Rows from expert 18 of block 3, named by matrix and row number. Rows with one number belong to one neuron. Each number is 128 + 32 x the weight over the matrix's rms, rounded and kept within 0 to 255. All counts start at 0. Numbers have three digits each.
# gate: expert gate (model.blocks.3.mlp.gate, 32x64x128), inputs 0-127
# up: expert up (model.blocks.3.mlp.up, 32x64x128), inputs 0-127
# down: expert down (model.blocks.3.mlp.down, 32x128x64, transposed), outputs 0-127
gate.11:119097096116083145117106159151071089042164060083139103154101137172099110119160115175106174111112112166095133134169109119111111126150157164138088077148148134140141101134155175101071152098057124097133080099158116158105157135115166143153127111111130132124171145098141155148146110154098155105150107126215160075144190127111140117100137117109126148121172099070097147109104174129148122115134
gate.12:094132146124178103189156048151073095162117113134065052199168166156157105130057108156196112222187070083153113130146108087118131101099160198200152151087163024217120209118117086134117145104048095217152089129178190149197098122118118182148138182198117113119126063139138110090126084149129134095148085106154092223154131138122098130093086062074128100158111115104066131161112068153102154155069
gate.13:106150125117118138121102135137125118138116180154128109111136079158129148128116156119062147129124133106151151116111169112121135122132138099072131132125100157120147188138143103123132134194133104142119123157094132088096079112114106171111125128076178124159182160148165110164093113126109112087167098133140129156088103187059153141075137107124109152155163135127174104096156131172141117102175
gate.14:129147182114108123128074168171092083142158094092084140124099117096093122133137113109152131127135150151138099158147099114141096139105111135077187141094127152160120121109102078162152134119068107084138100115123122170124131151141142088120118082125134122066131120062163154123142141137089145120136193138158085132128120092103146148115084100147123188143116184134118094175162106165136112108144
gate.15:140125108151121120122194147174078139106155126183080138137182126130123170119155166171130133085122087155103079124128084162115074089144108086183074087114109116092103094071065096112115123169104165119113093146115182184135099114156088150150119120125075130050136182128122121115063138190164108058173144106136101082079110116099166157100115069179165104132056121164144131147138083153202110137123
gate.16:109157102058126096146071146153115128113143124092137165126123160153108137161156067142126107133170153170061152142192182142123156115179108145141099098131108130098146139092178154067087134104104078040159129103120060115108128080131137137106170140117198123121180140122168085138132141115181162199110214140060181138149169095162137094114090185141120163156134107117203142099116125134151144114109
gate.17:151107148138066157104168110190110127119132138106136081087136105126172139144050157173138129166180144031112147122152132132130137067088120149171086089136145160127109182122094124161167103165122186167174152193084164079119074108113102071135135068099099073135210155102106076116149113177050117153131119126142219193095118059064114143097150143082079138086148158172119196143130065086169109153181
gate.18:123136097130096147149150112105101156172175132109155117148127141148164096176146195172194113083122103133218172127111134135126136133112122050113147122115149100151175143157040155143097101102163111162131148089206132120113105099065139136142148089132126060146147119158122123186128159127109117129098098130052143133054100063135175089198104074129157165152149109085144208124149100159180104098141
gate.19:132142121178151141206146136161129099167103135174134078103111104110173133118128123184118122111140080127145175136124141138153104130151138113131079119092095086125129181149192071127171116132127140108153113155127168201136135087105149132132112154140122123076110157105128118137146169137099125114117136095170082024133071178084161121122030146103112139103107160133084083132082087181166177159111
gate.20:096122196110163118148120189145188111138101103101098097076130166058125144127100115126166107135140137193132115117185163178124108126121100124115131163072152169136141157147173110128063202117200095136127105151129152112137087106120120136116152156134147152135125138103131152135170097121149152148133119110123173109159133138148138148099074135117121143153110171084118155153149090109068157140169
gate.21:157125124095112152139124115141119127108113110109120178145130137147090117129124120143160118112122117130147105134117099156140157122103133131101169158180153140100131127140138147177108067158095131138134114104132110143097158152181107112128172135100111135122179152159056138132135145125164157090169132121128135089146105125208125127119125136166102123146103125064100100152153134165134082078127
gate.22:133157128158125186135083107145098090151182146137151141123163134188162177116126075160076149138131108112166184172140107119122128098211179129127142145153077098129101093141129159158158059114135122124134091136174122112103124073140132134164108139147146135171099131123058075171172175082113130138098111029140189208183120170127108134190159169159164167145074124127100141104139126101120139153102
gate.23:116134133108206166144135128123149158117124170141046105105123101120104090137070097172142103159167143103169163140159120128112122102118171132098162096136074165109098119097116104110110109132123146115121151098142100156143104191158114141150111098129118136145158178161135143183108154130124153123130094090187068107103139095117184167140135122166137142095127092101116136132174119146140129124169
gate.24:158107173155071120086126133116130174119115148110127118082120163144128155145100110117128122126117113141142167146107083149109124115149132120095114150073141120120135116156108133141140158135109099059082100119142133118092126097155099117142133113170117138137156091097171167097189095112121096112135133146115086133110133091096126142135092126159119120126145125112117111130056128114083129143121
gate.25:072114108175127146083129164163085147119122175175128083117166180074144121060181184158116169069153091158116111144153115149126107193115133137125161096153108125131203148163052107155081115123140213118069095139181113156138135165160161163150105093110110174126133110131036142223168151160082090082172151110125189121152148186112163096188120083142119128063091101135133108104134065144137080126050
gate.26:144065089158113096099085121166152141107139144174157135152128091091124133161106132126104122070084118097166126156096152149144106137222146186145158183112113128183121083125119169109157104070143150136165083154109143132130148133136164135172162130121150150130076099094185102150159225084116136099136157157131173118157142169168118124156143089101156115153158127075115148093059111160104126119139
gate.27:105170166112133148119122122128141120138113123145157089099118128151122138181145109115162164066097157111147191117121137149120194164140105077125117122138086168122128210133116187093116156153170148092090171129105142095136159115110137134127171119153118135126136179103138165080129151125146171070161118139100111120190157146067085151188124118134119092120094133105199165138124086109123118147154
up.11:147059143135171115108138114118127138056164103149114114160065145110142137056130148075159157171128141164108091121072170158167105194161179142170149106157138179141145106144056121101128127165159159093108114156097099127110125094156121148130099146134128124113109167192170164118172093121097082182116147138130142103133129123153132143077127125153092118127164134132178111103117186119149139117113
up.12:158043103117159097168130107123091165154135092163097077207196130148131054088064128135126145202136137055129118085141189101125123133125103182156151154126123022100103191180154095116139098112090080106070195157137129178172075112066143090146128137157105099114064044147117091075165109086046077197191107165137055180165038092124126133129107071077163185103144166129041125069069179127109163136125
up.13:138098108121132116111092089108146169112172086117108125132140132118155098128156109100121157127145132151163165147087037127097119129165109107153083146114149080158109060153121144149139091094137128120109143098181162099140186133145135125122158136161078162109084107042075089139135137110131102163136159204163103112144125103138140115181076156123172081120100102171102170128100173064144118122103
up.14:119158153124082143175110118078162120136121146082123143163091104084161149121177110148148147126154118182112133141107139120097095131097162148114087176093071144152143135164120134112144129104149097091104110094116170142080130079146111121124135119145104091114152153162122110123103155140081112178125171066145105125105090107130183162120071152154140115092117148158149111127140136107132134166190
up.15:160027132108201086098138089111154158129139177158151127173192088188150106129085109106139125144131124083183108119097154147126103086165064113118120123189130135074141141173169107099109140100114143137164124058126124122125059068040150097077145125111174119142081140100152064132114195108173120161195108134162094087185138182149164076072158106189142157171113123115138151135161176093107102132126
up.16:095042159188148160122144114066154153137125087135126096102080112108100109130076139129125155161084128065150116092075105077132108159060126093109143099166166146120119159158102161182151126179132164221114126135115173131115122141101157116186087111171070134152109163160097114117137141150078113074134061129186120123107090135108128146105186087125155096101098126166101142173164139143075103123159
up.17:058180177146114148145145132166149109179168129085094126084150143136183128117133110141113128169130121146126144120160141165079095156126122137147137145052111153129183137088082131172127056159171158088131137162105154056173097158053133140154126098066082091128145109095088132165108090100081124143141182136145162116032124073080187162045145112158113119042131158141171116133101080132088155103118
up.18:143165093123096130170150128103124145164176109129151109140136142177152108139118177183205145094118107101228183120124154121079130118099092089139156152119150136142156121141054118161086095109169114176142145097181144111098116129083140149175125085132142073140133147154117100151139165142123111128111150132084110120074101078129149120184111107160152173151151147063124241105117082177193120107164
up.19:108150158117119117137066159116089092114125085128160101178131135111098097146113146095110135158194151203112188118108159131166134136133130083134137120096070084175132130133151116135069062143111150057147105169120133164113167170138145159095086099104137150135075138113116143101131110163065124085104125151169146071086187115093127082116138114167138060131100121167128154139107170187177151147141
up.20:127136057113105162119114076143090134139121160095201199170137084159133130097141128119121115101126086115101188118088117058084148124121130113160146125145119111128132106077131168145173104141064147113120115074112099116137123112123185152144133114153129102112148153114160099092079162130092144121141134135080054147138101107105157121159123101111181129138123104181126119097112188107156150122134
up.21:138094149157148134181114138160064096113075116177139126150098143106131108125107194130152119130133124154155159145077151138131081144123139187125134151089122141161189139104105132178128142110145170117123139148102120098180110105127154166103132130187137176105105118134106141100202115132147133143103170144138173106145172111127103120156163113103107134129159149122079117140107114109140165101167
up.22:155130142109137149083100138175089094137152152113146100115149136187140150079155122114125134198177125125111148159120105147119136144133149163149180123133084097162110116136121161154130039169115158141116070130201134109132099127154156138118137131136106126158103121120134086168096172140125110098101088101164245206143140168190088114170121141133113158170058193109138171138090150124150150114064
up.23:178190142126092146113135109145127083116124152143114125115113145091118172128154149100091110099165105162060086137108114154121211156137092128197136146186146114128128159161162158137056089109110076144133137119096142083098148110117146149101129140123138085114095099154100134105154106190142120132128127154084151179103115137181108130105119111111189083129092113131172174102112141044120186147120
up.24:147095128150132132134042170128078156121143146170133156077109134109133182102166103091128136206151088114108137090112173110166130113097099114157154128056145149141146113110090115134127133125140105140133093090177110147118101121131120141143162129159139149108152118117173162075174148139162132145118121189113119150139103083119117153120090101096099100142125112138172147148075143039131161172146
up.25:151141127049116125171123081093162125100190051125121168141117066164142126179100097059152145214101189099130133064118175111163122092089128132144116132105166134163088113120186180061125171105152094131155183118086128103143156119124084124103122100128141115109122127142184169034073110123105192119083121178140105166134102086164072142075135131135147101176141123081199135117143223141120181116218
up.26:117132105143127095150083147151139102104116154146134102176133101127112101168083142138091114061058121091167123139100136161137127143181143181140182177104083114153155080111157158105173132104124180137178080133132142129126146153110146111177147144100165155107072117096170135152152221077105174133102169121172127103120140169163093116120167093136148095159145117076098096086094133159096153109104
up.27:139097130149166145112091138106120156169086149152130133117126126128137159122162087115131206043100138119122145083155074152115101157160105079106154159128092157125100156166094183144101110125144130074098100152142112057160144056100139140168142125149155143199082133165141191118159198143136146094198130148085125084187137133130140132145095121105108136095083143113205169121102111081108113150160
down.11:108147106190111148120110127126116101118172050181142156162112112105176155173103116086160100187121153119187086137099118134135108116132111150142161078162080101082069102093115132130132112166140117174116091100119104137141113113107098136152155110096122116095109078148137218088092165106147117073126130211083126105131103133119113113148167134154109141060151117149159157111110097113098130147113
down.12:110120110117069131113119045038111133128151150185107116205140113156109135105173110113089135178140052138127186060098053086129142123127116118092127132108134167189111070192103057112153130167093110090122138115142106106159201154087117156185085149110150103153103135179168103121068181150157096069184100110136073198177188112106091116122135116105109147112156070131114163126128107105134121164085
down.13:159121110165163100148120056161072130089127172164078144094106118145098121144107136167126100124135100111143124137153118136063184126112120165111162138179249130114104052193142143122128130131141115177158146108090088189146170124099177136153093108138116158124130156072143120168135153111161124151138073154137108185093125112168143196071135114112162147093118106094194103092185119127117128151150
down.14:166136088135147159107121117096117104091111136166168117123134124113184228126131127102164117127113106111089157138124104164095120134150113177133100138116184078170111079146161088114170082132117126113165151154118175119101101125164061116126161144144133108179128107142095085122120089124122114125174136153105143097134141159120087100082169119111145096136091101136144099098105151081074115079070
down.15:129115100096152167104163122100147152149089129086150134142112125156058125088104170158093093171120158157133090100123147134162134107133139109147164121133137173104091091131092198053114125117141161092096143066087144086110154121070169173090127098147157098143154173158159179161090149142054118084144131115129087172141124131062146138108093116072159120020165135139119131104095164103149069074049
down.16:114127139184116154168131083149127117091134106111113084169153149137124122089137124091134094098165159131142059102093080135175078148116130107113104119139108197109110187108138097140152174116104140154076122157133095150105091142116137129172117155107183066154076178163110137157118153078150192147141160163111148106122155206133117164166108148125104161121136061134164197106151086106135143162131
down.17:171181128095161141124152131148130161157090083101165052096136039120138153107194109058124118114068096119147100079111120117136150162124107140133127115190105106094106113107097051095187132156179087122087153123121106107113163072178106099118134090165180164098181094135126067153103117137169129165093148158165135135146141083132072102181122107169149084208066162189130169141155082110099103140132
down.18:156202190141116153125155104142125197183097139165120115096100128078169150113131028118160196109094111134129078138143110143131121183080120151138065139128145101088196136123183112131152148093060152116102118096171058142174160163120141146145122135126148098062117121156114135073150101150147125131139146146138117180192100157139173082117149155096068128147119159080169074099146123119147161136190
down.19:147125104166114129124115041144155100169000131178169180118122076171118125148109131112117164127138167133088164091119107119143103150149149167158120100218109179128179133138102152157097109121095109080107117118163097088139056136130133122155083085119118111146092112124073125135104125087143136111113109107099178169132114123151108172156166105119172128176112165168097112118153135138109176049148
down.20:108095126111161160115112150103142130107102124112136116136132113109146185170149131078113140114178111130102120097194164168155104116115116176166074124107101106103092131162146115100116104055098168097107096123116125102170100075157188134120170140133108052105137125127124136120146114090184077092137140175129159101184128109132072155153125143136078122154176165105039119124105114093102109161119
down.21:103114115163141080143135163134061116150126090109077151154166139197148130112077127108122116151179139149143093129099147084159160137191076085138114162113112125164112132126096075226120151162122147122137146118125117159132059140093168199110092127120176113135107123140141128107128095117142109107095139134125125112128186151134082105133092124154074169118151165099122095082164167131149135141115
down.22:104137138144146208094206145196149110113087147129135137130126122098156084086119140122089155141165180188165100106157142148122135143133141132105097093145137119114148107121182142063128101115123106098144102146119127115066127129152129173116118102114123086111172162096104087092145148158151144138103102093101154073116181135131134165148138113121149054162128127115088115130136117171147142074184
down.23:080119095172141104146162061137135132140156123116168167055145104117147109166092145156145094151082090181148130112130107114125086094133101110120155144136136132102151158118135146152102137122164145148186184123156112198103139170133172139188102146131164120112106149107173140117148149110135126206069111082178127107119125123153158136109093106107115090154153151124081141123143129131095134133153
down.24:110176111183124071123128093124099121144070144131123121124130129182129091086185067099132172142140155160126128145138215119156110179092131113094150124177113173125148123136131074116156169123106138145110073123177129114120161167184137144095156137106134049211062157170124142135121112093135108149097081129148126184138153165119140124101158137128039169169099106115130131171116147101142086133164
down.25:102119139086092169136085134179075122187158120139043114112101160087078144154103098106147146132171137103129155150129098081139103119132111139178111062125132105123127141135114152114099145097138134156110123097094150201109145075138111117125100145094123159140097129092159139141119178148129092126092089117061106156122112124071140106108085094119172108104167115115144179113140087096109083133070
down.26:067102098164134171108123122118191137153091135152126145112141108113121125140101118144116148124108149135131155176183125148077166121158117094118117123158102121071073128158128104135137102094131122115086158112096157190075111110156152099149126074141159169182186189100149122172140099101119065103150162135168135150182125106128130101142177084124164178082133133095125131156185100070148153056135
down.27:157112125104114106111121149165126173160139041153102160104125131081134103157110077092143092151130188163138134188124084124125137124138112144153156109151124179156122118145151143153241151150204111150109087067163134096100122155103124138156148111125175095139117144156156164118075149108096124120140134117174142113092115104126220143063188149046121107138067112125145151145143137099159144140131